{
  "model": "image classifier",
  "crop_scale_min": 1,
  "arch": "nf_resnet",
  "avg_pool_shortcut": false,
  "residual_init": "zero_last",
  "steps": 19700,
  "final_lr_fraction": 0.05
}
Rows from block 12, named by matrix and row number. Each number is 500 + 50 x the weight over its row's rms, rounded and kept within 0 to 999. All counts start at 0. Numbers have three digits each. After the name is the row's rms in percent of the matrix's.
# short0: shortcut pointwise conv, stride 2 (model.blocks.12.short.0.weight, 208x144x1x1, standardized in use), inputs 0-143
short0.12 104:556528567467445457481602450532394489526582485566499630484454559498428495559493538494456530519407511541505528449495522532497553484515365529550533427595477527561467432450504473431514524493506504377333468511475491461509519473480556510441507463527493490450477459428582482443556517465469503564599602462515469487456510606519493525492506483464463531516463516495494448509494476533460514448479578492553474520402516632502502616451523491456535
short0.13 111:549525617413497431511628438542464461493525486580508562509420614500446489469544514363487510515456534534495503504548438553457498502548451532552548428525504556511448459458553515435526516490530545427395592489517466479490437490492476565521549410451535501465470473407483551491524570447491478518519480530546462498482493499541449589503459465416330583486462546463492471482474476495555500474470559490519507479481480629466457644457507494501517
short0.14 098:532533505479502425495485493514507548454533382580580568583460500533501528517507560440542528498514510562510503447592434563492588466355463474438567484583483461494562487431538516464524541555518490435458507463561490437606450498402487521448477571453606484513423473470556484485601440467575433485512516398483482527509500482516516453511494493526465472414470558477531446485556598454474426543383534485525542441481510507517452494567551464508374
short0.15 089:475547501453471496514548667512468459483465411489519514554539465478461479556563487539451530477507467523504493514485470461520533493484503442512520539644505545477486481513534519478535554448552509431490415485509588435499515486413513455486558591563524511553423457422492623438495477376501423480396470473457522539471591577550511552563496379466513517415486583510486484581580435576464506472381493423546543546521539477518470544546522502462516
short0.16 093:446589537469474427522527507525510542497507406576552637544460540448639525564522406540491451496442489483503495518532390461440494439445464412546564445616559506523496488490551494372498482529475549422510457478460557492505521517470421489508491479479494505527456468409506516510536499484518419529526600514507413550471551488425477512589595480514555514415470575502528430546522441568427396558453530496530535539442514516552496568461473495450495
short0.17 106:456555502556460406453492556534538527434561447463555559532555493501494525517465487499525567485452476506513401513496433500497536474547539490516554466659511537568518472477508549517543602479480508446540536440551594412523568522462444383509572476462584546534392473482447440433494502454506437486453503451487430414575695527443493511519460488420546523466475526539515422455489410549429444483429491515555535538447483457508502507523485510527529
short0.18 093:484515518505505527520549492512516591467462463514491540514479554491463500539570484486482527507468509496427474542534486493493411532563440451575475504466542532578458531403456514428511496463533471433487506489441529488445591532471498415458554453534470525525427467460527386501471596457445474576474578522547641476552614506523420631507469465475475572438501457510494493588493374613449511465445452476633503507483481575565535546543481523497609
short0.19 098:397535519504524546517650473536422625514518450459527480499463534443534607482506495561499544520521515483441391472502436510461534532604549510571503619445511493504450507424471574456484503536467472467503427482435440473521558469513562528480499480539583517490447534488446565551464560433567491491442539507565489592521516459422412489489537486453456599471500516532585471506502480473496427455479457477511455574474528627503551593451499495544611
short0.20 096:495580538550426437458522582502592459398567462492490485512518476477484490552532520506554460427562437520434473545485502530524500473462442483479468432573573503621513513487502569441497552520566500529489493452517546453519544522495473376569531498505555591550452589518474507455489484478533437545513479407460488373435524555511471533524446476460385480542517551547499414522483377514543532518457640494556543474385496475586505525500424540562500
short0.21 093:560519459494494526611486535453505483547546411501514522536487546469448501518515520452480561508485521527467528450585460531488625510447406477498495511616471520551502501508539514516569530509484545497462470480538554433425467512410427567454464573513522541496393425489495449424487535422424383481566610401464493463521591613542518493503592446467560495424464538475497586492528488490453457496388558470624539474496516510564453516520554490451529
short0.22 096:476576536565463539525556547510472407453455432463505496464493514479410501535551433588531534506369462513526578539502463488472589540396497469524528485557522468411435447536579483484566621499527559491486416456512572453514422504451442457463487516435579490483406476468515542578540491439545381480478531507520421430511560542478479495572444484608583488489508583478467548529503520549504420476468530529500588571418448513526523580489474481541496
short0.23 099:497604537395477422505583470530493527509538482544476511537419560509489517493474512433553509491535425496431510534550454517402476498558542457585503389552525586461468483463545484439491483475502560450441532439555543511527508528456477534496483549439496592511457465452496476548495658426536479529503470527631471475532532521555477564522400506328495630494511562488563442452469468479501486474461529513492580440507466565495482550404483516525557
short0.24 100:602469522562474416506464590533500460493454456527479453416515498557507389383552489528509578464539484521457606560463499501551431529454491480459536601546496474522456480440559537455501453449603466510404544485491539475441461517494480502529529600536503534536514482561519508455514504473434509540550569549467542518516539599557504485529381514598508453531537508481533507479472460464565455455475548481606444488581457549531476507561468554445322
short0.25 100:565526565483481444542505519471522460475541380567535582561531535482501515539529463459506506486512489504516502474568441503490588478458421490487559483641492518493522492503607524555520497543466519511436513449567536365510495502392447472454493545543550537471359424531521504465528504431466388501538549460474487508523618511540535514510569421469603449400479617473509494454490444547484442497375540494547559466477511568517431563503535516529483
short0.26 091:436564526482501493524487492534451552458586427466489528507482518490590541505514508576523574506462473496448440525543453484464508442510521434543504471586536511607438477382489473463471424531517529408573444498462531479424562552475475417485528443579520512524467466392462389493534564418584483604560520444517472468527601513540384531570531473519454560447485490523488514542488469645473436534482538474558465509425506557537546533483454533480607
short0.27 098:545547520483440459582520501476524489631486469572513537454464538406591512573475451442487531427489499467466497470518420498487560406517415391559505428535494545570491498435434514515524471521500540512499444508472526466436551510522431544491455469525523546507487455450439435563463547412518513646534587534516563579538563496539452547529514437448527571385507514482463442521453513595397408504530443505571533507427520527556546558491447486502574
short0.28 111:495495633492509438483655430576485509472440494509462568507384535445437457507526503410502454528463529499535485464510441532414500537557451497546582457507538523465431419483497524363529541475483545485391514489530469475534403508525483531533524432475563571489491462454465587620465549472533506473556455571571463484508461480523460585533471517422426534506519536498524471469506488395532466469535521514470507506445462629501474607436515521560512
short0.29 095:537510513513521425476473622439516553464541392664591519522565509538521453487549491487515501509435515514495507453588418472518616470386468520503489510597521588569484506479486537467574498473499469433472408466528493478494611487439474430453542498454541524522441459512535427447432505418423429525518581412455438469558590536563522525499555485550513496501481575484516505451482488575479530481448511474559560575434514483558433516496557474468456
short0.30 094:527511479537470499514475559551440550540498463471553488473543496460576494442476463594450571508493495488457461495503434449549530426505491516529573512494472572556444519464438508539535441509491431424485383508403483480424626451541489458577538538560564490470461515510485419507439559383518483536542617520496481575572576516459453522481488493521582603472453530513511571529501497575524426461489472533561344546448532592509548598506467449446533
short0.31 097:540579501427498483616525507492508505485495465511478571563474520445511491541497475506467481513453500497541545500584466496476592440430444456498513453562491489474503473506589579495518527506489581476505500474571518442480469508498420533488429512528544578475400446443496544465418521439439429534591528433442487472469574526588461476573609456463630485317498631429501503545557505566473507473502543444578564408484508515537442558513515507524490
short0.32 092:496554454473492468519488521424557406523441463462574534485420508445652432551559456407454452480478486540530549476522471505463572478467437496545545459575469511502445489523593388571534499505469524450500536509521516458448529498479445492421450484647534505487461421401589471412475559459459474535552564425488543462470561519554542512531619435460563514412469522501441561610488529539463485491547504449580494455482503482492535531454510495431545
short0.33 104:441463451526482586426438535522477613498503452471527488492546551482527542623454491502401462484428493477499428394477490511477547430557478575615507514533460565551450467506512510555579548465478515519476441512477603480458567469520483497454400528560518485460445474463491447494453598483482484567449570615574478552559542514550489547441531442475524634447467512511524415549537512546502428509502430468495471546463512540457548563426465457581580
short0.34 094:532571555421442673469567573381502404436428483450468500463510522490493527395522424510462392421504437517468532479456468492504557471548504460530536496461575524490448538480528483472533478514510510550458396508412599555470650516502477497443508566486512505558486542417531481560517528514479496562493530480505560419479442480491616480546541555492500447478511527529453429601432505603474516443490564513538561517521466506487568540500481517507501
short0.35 108:422588457449488567589524453528516478528443500426479485542472506508540500524478432531461507527436460489462437450484447489436549451519407395493558496545489475489481489475453567511533505473512625575492412483485473461494498512518456584478438501585592568480436482405485471525486568416553474548576479536485633574477514498545484562567648477439530523407522505494505545583550539513438451473502523446571442568407516518567520535486473525572550
short0.36 113:515407460566541511536495538499559483567569498492532486487507451502537523461524486548470503500553542502495538455523570477742515595458537527439522650528455336504476473536544512597505544464529416574448573459437470463509540520449643466526585519555446462534473500582516481493489461532504497445492493515418444459580479534464527428496520504560523431600485500495496475516501494478525465495464498453503453529550476491490442499502496484479416
short0.37 099:505520535525505403491488529576555500496547397540529619509551465458479461501465472505535501502520524486464517512561483482514527511456487528535523517623516551564463493447592549524502487514471471469495572465530615398507566485471424373508573466513572536481411477538474485372459487494461451496469509493500389448552638505556499520534520446527560531472455583513536386457491379588475378493439484491550536469459538504477438539526526474546531
short0.38 096:506491447533516588534470558385493477565439528483519405500565477481503506503499492550479500471510547498609535508442504503530511507457532517441486534451457482469542625532438525557577440562462454520623463580495528554431529440514494555551454505507448430478548574582512534507467382519423522434421457511448567534515481470480514442441532494555562433517462457438418564531486596549475500560544462478513542518568624392468526390519511456476454
short0.39 098:487503464483410441514472503596491596478604385598538610471532502534565577556443518471549582423449436543452539481500528523537534434464504475491485429555516504561518452556574493480494460459494558495496497514518565413529519568430460424432549517530550460616400486471507476501528488476522439580469578404475469455550584524522467504509552368510547492456494485600455422529438505551504510512477447542466527494415433466507535478558464531516512
short0.40 101:456510479456456470469421494548461550463520397531519545493525478621480602523430557504582547438467448570482503532501525526527552478381511476462506465616567494548583505543544464461496576497499500525532492491591493445556478566361504490488461561474517542567396504504538508511559410501562343519490523425419462471520558470509502466509520428501532439436521528563484491472462555419507533528424516539442548508454464444501492450613526536518432
short0.41 092:469615561516461505474504498495480556531528471468516469500459534456478521527461481504475560496505521503518456450531415566447641443558421468525494498532523533540498492504473538605549513515425520461526389502473550369478484475481419531516473518534597467492442487445437516459435570422567436557567551475530598491532564501539428517498522431425606571344464502563483548555483529520444501496489516459587506443389525539495594560468514483530524
short0.42 104:565510543493518433580459520514532484531532374545484615457483507468537411532541414484470473563512508493488560485534533492502432587480488482482548561559494485546504423444618498475507478490537466446429578494462442484546453495452478435528509506615494499491382438484561509400507514476492436534513623503472492544462555642566545505526548498514471462509530541482542529510532389526522492479419569462656501413526473571513424537528531514499508
short0.43 114:535521511391466417481541504512437464511514514589484566516487537516431499461458493304527470496518494479527497500535446494395475447578435483570485338523507579488495500502519467477483526486480585506436538483557487544562471504472438562496440489383484553519507483434489470516512626469525504566486531480623507480492497500517491678515488507375434555509530521509500436414516513434464490498491475525436559479482491537498476529426517486469557
short0.44 092:516580476494402538544524454517410618508547470519495515418341512457550597549528534609508466437518459528443481523467418465433498497530500485557446505569548441493520510462542555397537470553532493483569340479475464467503463523444480540459391500473562584517419506492529513500452516436570440542531593539478526495455514440544475502527573460503513553452480515544455538609447466505481549492524544491522502592433523491563527531505423524444518
short0.45 093:523542506442560440551507534460503425510548428589533679542510520487538473577516472414532450540496478519518570497566507480509503499462460462523513465629541487557471464574553479364508507462544540464448531472573561446549530536471504453480613464503581516494401493446526526458500476432482469466470515384446445470522546609482521510549478486488419456450527602469482428542540465541503529418436595497458513468476417513527423559486501511448496
short0.46 100:495586560436350424470481520541436491456462478524523514453494566576523537429466536423487510460484382564460512524518408543499537466479463460500530474581517520490504490461459485468558501503512549472536455446492545448474475572447383602421445536488543512558443437425509488609542552400583475631532586504496518499528566502534500527515513431507486480448460524565448539490490504532467472497457465564539502607428440552507573476532444558594521
short0.47 092:494516616441418525491534510436533530532560458506582566422548545473574489490470500572414517510507510508439558464544513505476527443596494489576571536485531562518426413414537471539551485487490462525442438510429452460513514448481408497431520481621521462490464479521535478422483516450396452558538632496476483529398520466561521526485548484471497642517481491524559487579462470537500500486475495503550363580518525591508560511463476449479578
short0.48 096:459533603411554394537491459533539606530477468545489521502478556441462544574562511483494503543389538537507496452546438596450547540511405587521578413507523525591466477385524559531571559487483537466472458543517505443491456448460404448494543484445552468496449449446493553519471541427557435555429482534489441551462481522571473511534478438505432550462522496491499494469460481568487521454486436561479472653487502643504491533514499477536546
short0.49 097:481524534522515460559550563422555503513534385517471480454512494488621475526562431541467557507459464481499474505555464469523492499476533445492501491660496505485493535482512555549538491501566502525529497476520510470457550492437485479517565520531480537495363514455514518431478534406417410524426527545453541430510632527462512540500566430457510484419472566456528467530538348611513477464428537464654587487513513521505440556523467516528579
short0.50 103:502555519503493509461563605463501471530536526557471432543632483446368447534498519396548467540475532474489570505542499455481510439559458434523434419499506546442441532636438506463472470465447556613472557443560538536584516479482481549480459541441519567477511505513443455475453545517523562499534496415578552388501488554492547580459501530506571514550453537496489467429515579419448547482509552467427543371490457487506458509447506439441475
short0.51 116:456476394576509610524481544452526459475516524461490461472523412535463444442543444575533481492501490506502512513491610459637492611471580502373485608515499488470539552572545502536488490480525441556489449525520535499491506512500499519514495527545485426532535579532531538487518412542461506413438465472375466458559509502565486410514545478646521361516497474460451604550497524507504565504498505460545523491573489449522486437581457526521436
short0.52 104:583512573480504547554530490530463429537374551447509504564501522469492393579556512510381467528459494559477520480533477515492538469447471456466609491498494492474393389455523518445469478417561558470463467430490457522462417527534465507497514557547497551446498402451566585555577492454501508486590504471487526517411476622548474548610544487497529469463502531431512555560543459484557470477532597490511418467511430526538458544469533538594423
short0.53 110:499534482479463496515507461460460401606342541454467508446430554531385363356514428527502452501503473522557524525433562534497501558468499500542518574499509510500453448524453508428540566461572487475413532542498432534428486552507534651467480507524488481568513503477596438525545490501479476508492566530448573517471446564527524492478544532532381468513532478519414570589463516461463458445488483522539423567498536534529575490507500531503434
short0.54 110:565457492606550548532480530497585489505530531436451492488535394493516437537545480499465452543612534443465576536541562414554416537478529511413469552461501485509503485559582509555450485483506453541506573464421513573510539482520590410534516487547408483461498549601461530391487483555472526456566459495410447457482485563510574487518459564556499411527490533431556524523509422482600583504516604408504468447559490485509398485499510489498424
short0.55 089:476572562440480525565513538526603539437463410571512563533519526473576461555584498499496496504481460526491530450550483471481521470461450487513457503671501513543520494498464522516542542498527530467544433462495542468463511483430460392522484548548583552505393447482491564473507523425483393536520504504476474466487567566534441531523604418452423479339471544464489505436490403586547518475382590474552510485433482547527450587488489481497498
short0.56 107:512546524536464505460447647479480477465559447530520484462587504496453450486492503487535556508595510470396522575548495505515477459538505409557474495583483535486507534509582504624431428462503536536537550428482587481520506484444437357551532580514483508503427462552456533373451532478453462542516573469549411495626622623501488494531426467522567528474482554485565544521489423510511485477460514478522580458489447501497456524511491454506544